A small CTC image transcriber, trained from scratch.
Model: norm batchnorm, activation gelu.
Training: adamw at rate 0.004, 29400 steps, batches of 64.
Data: trained on short English words printed on busy colour backdrops, 22605 training examples, 83.2 epochs.
Rows from block 8 of a small CTC image transcriber, named by matrix and row number. Rows with one number belong to one channel. Each number is 500 + 50 x the weight over its row's rms, rounded and kept within 0 to 999. All counts start at 0. Numbers have three digits each.
After each channel's rows are labels from the 100 images, of 14976, where the channel reaches its highest value: "top examples" is what is common among them. Only what is clearly more common there than usual is listed. The data: short English words printed on busy colour backdrops.
# sq0: squeeze pointwise conv (model.blocks.8.sq.0.weight, 72x288x1x1), inputs 0-95
# e10: expand pointwise conv (model.blocks.8.e1.0.weight, 144x72x1x1, transposed), outputs 0-71
# e30: expand 3x3 conv (model.blocks.8.e3.0.weight, 144x72x3x3, transposed, each kernel summed), outputs 0-71

sq0.64:506504544523487538522559589507551550583578545516652525590522507523558536631491559523517558592606499518533521494596503548503601513515663551523501501615523499509502580551592524607577509564585538543524618527635567579504581515598596519522558503520496509593508585562533521603526528497578547518
e10.64:492470449459456485438479574409491451466471419489436436457439449457489449495433458487543463436486456468448507504503433438440470460435491440459438481445491405542479427513442486472479453488434435527448425470447411450415
e30.64:501469543430482445493564547392542486582523513516442568505546320508485522534446484477351588558566372454520511537475532572433565536547487489507476502463557465400514430450527447526440448458602481439549497427553544464469
top examples: the letter e; the letter k

sq0.18:637440494508458451535527552501545542466484445524450510554500510582481507466494434598502600534498449561474490471556447527654445426594453495529502452443486631596506467449443530531544495464532518501469475486457489483500536534470533568514448604486492619558634461461451506474515549433436453625
e10.18:428448520461460428471489503462439442409487463417452455481534469447421491426461401410514445437424409461452487523507452468439439416455419487475462423475432471476434463459466419502432477414427420472469456432466468475479
e30.18:438498564446471551436524477515418459496464377548472459531581462482483472461521473445463467566431394491469442505514416487525505444469461489525517471562493441439504572520441541384405527450451540505575501433458429432402
top examples: the letter r

sq0.11:493526492488484547527477457504449502459472495543463497487490520516500510510490531508509468511511483530514491472478480482470528500520448609501500530549498465516538427512529522504504479494495502479541545499456500675526501535519504520492504515488493516480459498487526528511505505495569505405
e10.11:540555516552406555517624471508525453533413473539420462540513464517546537532434529542440520535539526558507477377405460482459545535538549463477514532556528494515525525638517550505535583538532511381552531579480495452563
e30.11:452444469484467565540419476492476507593570489520484528551384424490528490534446466494467440454525476555535492472466479535493439473497546502528469552539511496513530391410544549433435442557553448419521527418511554505506
top examples: the letter l; the letter e; the letter a; the letter b

sq0.40:458483450510479483469490494484483448447447464476489477489478450455529538559486476461515473505530474462527495469487471495469495458443481488450489463505503470451457453479488471497483486535487496494470516481482498531453499468539490445493469448499484444485466476529465486540476457460490468487
e10.40:495481436495442469407367467439504416529441493489420451500445445447494425498493531515433505532495534490436497469483427446417429527516485509489448501493501443455478445426506466426498435494522538484498498491440414445436
e30.40:547534529460517466487493542518460407503480550484521478430507417366475589402457448507463585473531422495496488422495493526554367473525414533450423475440512519525510455471505506517531522484500459471400530496493391534396
top examples: the letter e; the letter k

sq0.50:568366565521485547461531609494520615491476450447496484552486499586501545486490492575523563549551488474553508469568478523556439357557491529625496388466500578580439485551438464561578500472543514567546508479479504512481555446496572589504444582508495564561524427472382459494478510368484547544
e10.50:478449511444533452489476561470480490398492474464480493506486517483465428476480391440584426401468391437484558512498481492481465419406470474341472450448477517521447474473372465469465478466373371536454478430509502540499
e30.50:347388532437397458411511472480558462518447467525475507449488490524539301512448480455535495532430491433503520563440450470404507460401534566497459497524468481395511503440381502542481484515465558518571524527530510500539
top examples: the letter r; the letter o; the letter m

sq0.58:528449563538498500590528488510472592489473476583509594578584477563571525563512533560505530532543495570512575505543489506498476425575517456593504513543578519565497488502473598583564503542583510566489574501495516542476539583548572578508476559572509557566458465545418597564601566471539499425
e10.58:488464501463443455464512417467503411475465450480443442456467417404481514492437482472523453451487472456394525453614457413418403479443480444428457477451492484420441460486432461482479467480444467544461481474402477427486
e30.58:442424558437464540456498518514523468614519472519494535508534389489494465478508483479398449504514438511449407495440487577530464510535493479434403537520494510453498522512516494464445457513498521453504539409509432498506
top examples: the letter e

sq0.71:545562579489390454590495491487492587547556424569492589547581609565506508465451469565495535505449399596446567409521394494531498536594494478547484541478550529566572568446473592534536457462550500525482465480505487470596510577467529583489441560559462573537521520458554565479592607557480455501
e10.71:502479455469524481457426456432499536392493415488479470492502520508495473507437409411459465415495408469512539474553476517534501427436501410427398498481508469450503407434434501428502554481415416579479422484523461519414
e30.71:496512490507509571445433432519450458508467423540466523484538444502523568452445354470456514520438382469494503495484502486550530433489420476518549465563449427471519475526453537472474545531397515563492469509460470375421
top examples: the letter r

sq0.49:452484489503524525476497518501507459481475491472506495449494453432496514484502442437505484511534504468528498516499507504475467479401508509433502474457496463414456499527473480475484506473458503502520489500501504432453502474500485411502490420497502421466507478472471484496492477488438522515
e10.49:530539497532562545537420512523535590467579504547528497600520534557539468528499491499491518495544461528564572497410490535596567510511539491528486536529529549511532492442518553404543566549493456529534518526560517537490
e30.49:443427570468426534421508531503523487451434574473402633510515512505516485492497489499552507401487499461497540525437506437531485516424425536405536382528486428437504498555457491501557543584501516531485543613530551537481
top examples: the letter l; the letter b; word: bell

sq0.13:385477467510478538476469484494469455431425459475460493431492420412487510467501447412504410494565457461534500487450462483381453476413440532425497469453496373398444431533459480458460494456445491507528466490458490481419476480483462417493465392498500397431411460451462489480490451472459523381
e10.13:496457471439522482512396452522505546442585523517527498544518502510501419500512483485508484439510432431517737553427500514546503477439503502416506510422499528472509506472425504397504517519458446677440521442510503495490
e30.13:424469617444450462465499543538574412556471521402465615461538477488509454538475428486539558507478490410462482535376513516517499552413445534458490518452489477452508514526424513495533443559490584536429523566518505498512
top examples: the letter l; the letter e; the letter b

sq0.7:464555481493509405471491435503483452527528508478539471488474448464503483561506506466496478480479486467505480503474492491469577578450545508456500477557486462454454478374550472494480488520490494477413547502535504627444481483527489453499515455482500456487455568518582483525472455520540387444
e10.7:538507508498438527402464533446528441563408468545470467448410443473534475541479544566572508502537559502456521497380459441442509529485541476428435533471530480582506433427467528458523468545506528543485475512438453442444
e30.7:522436535502573462518511494502439453553547508369433457440527391465510551481422416590419634487574400506491418413484557563456466568546554490548474548518528420479511434550556495462461495451597520543520513392479508452474
top examples: the letter r; the letter a

sq0.21:536544523522498491544514498505509555475475473547466537538531543534528536521506465534511544544512483534524526504541481514534463522535455503530505567473532525529557504483462546533534502529528512525492500495466498507550531547513529534507475527526502535536512470529500550519544522553467480489
e10.21:483458493461381455492465489483491392497454480466443419465505390402468486476460498487525466489475498460395471477469421395393412488474473479460454457463475476448431463491467447454457449468488486520463499473390468389475
e30.21:534377629529518499535444503500465471589522493544428495566522394443490514515486536476476509483479382501491453548501454552509469534500478515440441502504493459531511504449478510406467475438524501471461540483398445458446
top examples: the letter e

sq0.43:481546462489463523478471529491495440493486411491458465409467515449452493420497394451490463504508424484482470473446424490497458523455450562445494531405467485456516494498430474400434480445400489480529425471461484512513472493456420448491417462469491467416502485442512481438468478533406498491
e10.43:453455427459412439499468515481467427516407505436480459463489432418450452449512520469523460523453525460428345422482448438428428503489440498439454442490447485415423462489466423457442480434518503472474517484421472404455
e30.43:557341634542485438551425461531497471536514531506417481563481426500459534559448543467473472499435478516494426540519491488474477478447484529492449488442490461548552445416443511392503497405486510439473498501396494465510
top examples: the letter e

sq0.5:462477475464532473534519495515518399603595545525607516519499562433480463519506525446496499497600539545486461513515542509468551503449613482418514532534458468453544618485544532501481509444502506427457516525606523506556507530520500433512542453457505448522464557441506507508514573489520479481
e10.5:425435384438507418487429496482438509449484472419513500444486510455425402425483458438431459466428449432472518482484506510503428445473416461522445437467432469456451452472489417438436463422482472522452499438494468514428
e30.5:526529488451425483489480494523503478492470465484560410534630443488508512498462493424474599494527394459496480565431542524553516488526424523507508451451489537468585508520449408595488492478501557465465470514508456449547
top examples: the letter e

sq0.19:511474513521378538455532606490536558534516446461575467533478430514545509563464459504499544543531395431541502401563397528520510448479597522545491485509509515501437507574498461543545492549497511560517531484555524484434546455555546509503467501508473496547518502555440487559471429479477566550
e10.19:500436480431502449431459562421501460481524445486415446435449490466478474498464468490618446435486467427486516568509427463450447452428498476437468463429492415526442457499428475485459496493441454557430427434487421477452
e30.19:381385547388447357431575569497537494454437475486491491472543514483436453489468534409485443519485487451494491492473394418347488454425498486439448453479500507352431489478464442459505507459457510482541448446593532525509
top examples: the letter r; the letter o; the letter m

sq0.52:475454458485533580458468451499458469421424534457458474461477398480504494539505556480502455477522532450521491521457533476467506461470469578497497430528490470481420366572520460475478501527470486488578507493447489579403476453512476477486528480490503473458477474527473464513471442435562572457
e10.52:496524472529541531396457596418478515566424457522459535565407562537512467493509545575456530536507558529546572443495498558511539539535511496509465524527490430626533451489528524454516570526529556477532426499553422565457
e30.52:413398431484358544497444509447551498513548499496542522473443426509547439471491473505447500482525476588473483500523556486487417451462596557513486567531529548482560457491485551500490366562565541440538534429580527565532
top examples: the letter l; the letter e; the letter a; the letter b

sq0.53:512476505498507502447493509500511479408413462473442447463460453484478506474509425492507518482369482449557482504491484499528456503458422463476505500441476517483493425530455440440476499487441495513524466491449482497475482468490461461501461489486502489480543467488498462480443426504431537552
e10.53:395452503459498440451406526466388485452524474411471487439481502486421493399475448438560482463407448464493529595461475488480489434474408486516457436477402472519469458383498442499426435414487451492463479467501452513442
e30.53:386497498416446536412494444552478496336446486447472462496585489492436469432540519506505473384444446490475464460459492386563393459463431509417547351541432467410504573574479500490555560478455565515486480533486491498494
top examples: the letter r; the letter m

sq0.8:488546481498541461478489447502480477509514524475507481480484452492488495510508526488500473483500533476518488523469534488484561549476501546498502472555485482489460442417540479496484499470489495487458545503505494657451480480508492485498521493487504484480474546473567479501482471505553426459
e10.8:521482516455514524471533550510504473564409517532521529491454504485517513515521530565629483476521556464489574534298524492464523498450533493385481509423504543586492492510431526462498478533487539653441521476500521525508
e30.8:507478487525578510506444500615418392487520445340465406485478493461568536523391474562509497510557476479441451456474493500449460580486582498586532552585521469474515412480560447472493550445520517581568471495453529506564
top examples: the letter r; the letter h; the letter w

sq0.16:527492520522510447446510531506522501420422462462448454483468471500498524490514428506515527501428483455546498510508482512544471507477438426493510475454489537499489428482463442474497508487469507536471488500455493487495501459498489480511462505501509505497560483486514459499450437502434490574
e10.16:392447524456524434513467496516392500409551495404516510457526515473418495396488431396528472465405416465482486588425511498493464430474402491507488427469398533481454495419494427490419439402481405497454512470504516531500
e30.16:387499495456451526397485456535461495356429448493459472518583496522499451473532491508501479427393424468469472480467489369549472426422447483462544364541433446410483570555452519469534521470436552523517456536457458422509
top examples: the letter r; the letter m

sq0.68:395518476516523491489487532500491464495490501484512511464506462388499504486503465394498435523566502472527508523494506497412494510395512493401499488489509397380472496491497497509487500482480501515480511501510502474466505486497503391495503375506502385468445499481498501496511467506474482442
e10.68:518522467508529536493403478502521584458574513540524486573497515538531432522508490489511502480533458507548618526424478530588553504488530498506491535497520514500536489465494543369534614540480474596504514512533482508472
e30.68:464411583463438517457487545487536486516468590483436612531546504497523484472504501482561516403478474509483512577458542478528473512427435565377517434490489438450537505546458505488542493577497538522458565553505473516469
top examples: the letter l; the letter d; the letter b

sq0.34:533439481488531426486506437498502481425419520498459473524481472528490502471507502530499520477473534489537481509499535497531438453531453416508503482477486531533508425421476480510501499468521497466441482496452492435494493489488500526500504535482502533519530424465417489485472490440489428526
e10.34:524457499452551457390384630446526503578429489496496529526416546500490515510513533560489474489507570438515556483462519537500461505476508487475464479457514474520476460455464479546484480508479552570469467433546453560443
e30.34:569477464525548486513550546458442423510483490439467453436503478405488607489443524553548580512540444553447475543500515511520475519509460547454515487513556565537518431537577439484471522512533429487485605506513418540383
top examples: the letter r; the letter d

sq0.23:524367481500577583500490495495509500526511544478501527477525546494492517492521536499490512491569580503527518558494577494540468398482524575510505469477502551499513503570486503470488528489473488493578458490489464472544484485473478490493525503512514494484531458489410482477523522404509569551
e10.23:544486396482584493553453614518546529457417505523514493573521550502520457523503433525438495438531421470505547441536488516507468448466533509465487506479539553608495499407471511350519430542421408502501508422533548559504
e30.23:451438543479381587383487462432515541433381417543469419549557472463485472455455509511524542462505450459486575562471478452494456456464511528451503430552473456418497527549448522578480532533482514499512487538558548496499
top examples: the letter e; the letter l; the letter h

sq0.57:476484425452499487478486420500473410435441543486474474477474489432497490538477532441494456453446535475388471496452530484483491456452479492441498497513479486456502442472525479462444507553469491450483463507464503468516462478506452438500545458472488455467457467550455488506478467475518476456
e10.57:473475525490402444454491491468488427429475501452432430447459413425460488478481443415479489480462435486417534492461424422432409458500455515549494466500482451386464492527522439519474425448482462514498487475414450413494
e30.57:530463568502559432519497495351437442559506429527518417495466460443473520462465478483513555455480471507529524538517427547511425442518440541460485495458460537549472513455503526445387472446513484406420538365421425480445
top examples: the letter e; the letter p

sq0.55:472537481495508451477486427505481457506507500482508476476479453465496496534506497466502472470467491473496484504460493489482554551455512519463504479534488474459460459423530478477471492493479494483457519502505497604449471486512474456502505460485502461473469545492562488508479458510522434460
e10.55:538498498491438517390457530437529429542420472536465461432412438464530476539484534547547508498533539495449521513382447433425489523483537478430428527464531472561495426421466518454518454536503511532478478501435437443436
e30.55:510444577495569474502495488510438460549538457403438415463532386437523550499419405571410616508559392476490442418489547554453453552537554475544487539528527418471508455536526532464467514429583523551512476416472502450468
top examples: the letter r; the letter a; the letter p

sq0.42:430448487486575573485481485513489439511498582481455485427486519450460495446525569445502438450545587487526480562438592482425504503444469535468511468500475423449491508571531485406438531420425491468571428521468487438504449487456426454507567447480520436432448500418490478447482502462534573451
e10.42:480462458462459488506490468508461474535537508499475479561479441416500464483489548532495522528490538463426608495524474438460426539494485490449527521408473503564483524426474474532490379501551530607429516493428493456509
e30.42:458517495473486419430470447514537433504392473473558514487534515506497468493509417471470530557422545378461433459435480501479542514484481447541494554460451522474437527524450447475453471502410546486470459481464465445561
top examples: the letter l; the letter h

sq0.26:526485506497456440515534547506548485518529510509530508520499477503483525455484496510502547533465481515454492480541486536539530514496515462463504495509492527507481543454529519475502504419477517529476461522549517464470526514482491484515519510494491512530557542416514514474512514499495470570
e10.26:379456463479479428526454439547390496469498525397524521505527489453416475388517492438426489527400488484466447481463520499490437491525385504563487437494393530397448503434543404430423462393544487406472547506477517482498
e30.26:474553498475484539437377441557412468474453451506540532500580451509504535467486476485456523424477354496430468460471535513558482445502450488521547453516456528493553532598504494506518531513464559540526448543438385403491
top examples: the letter l; the letter p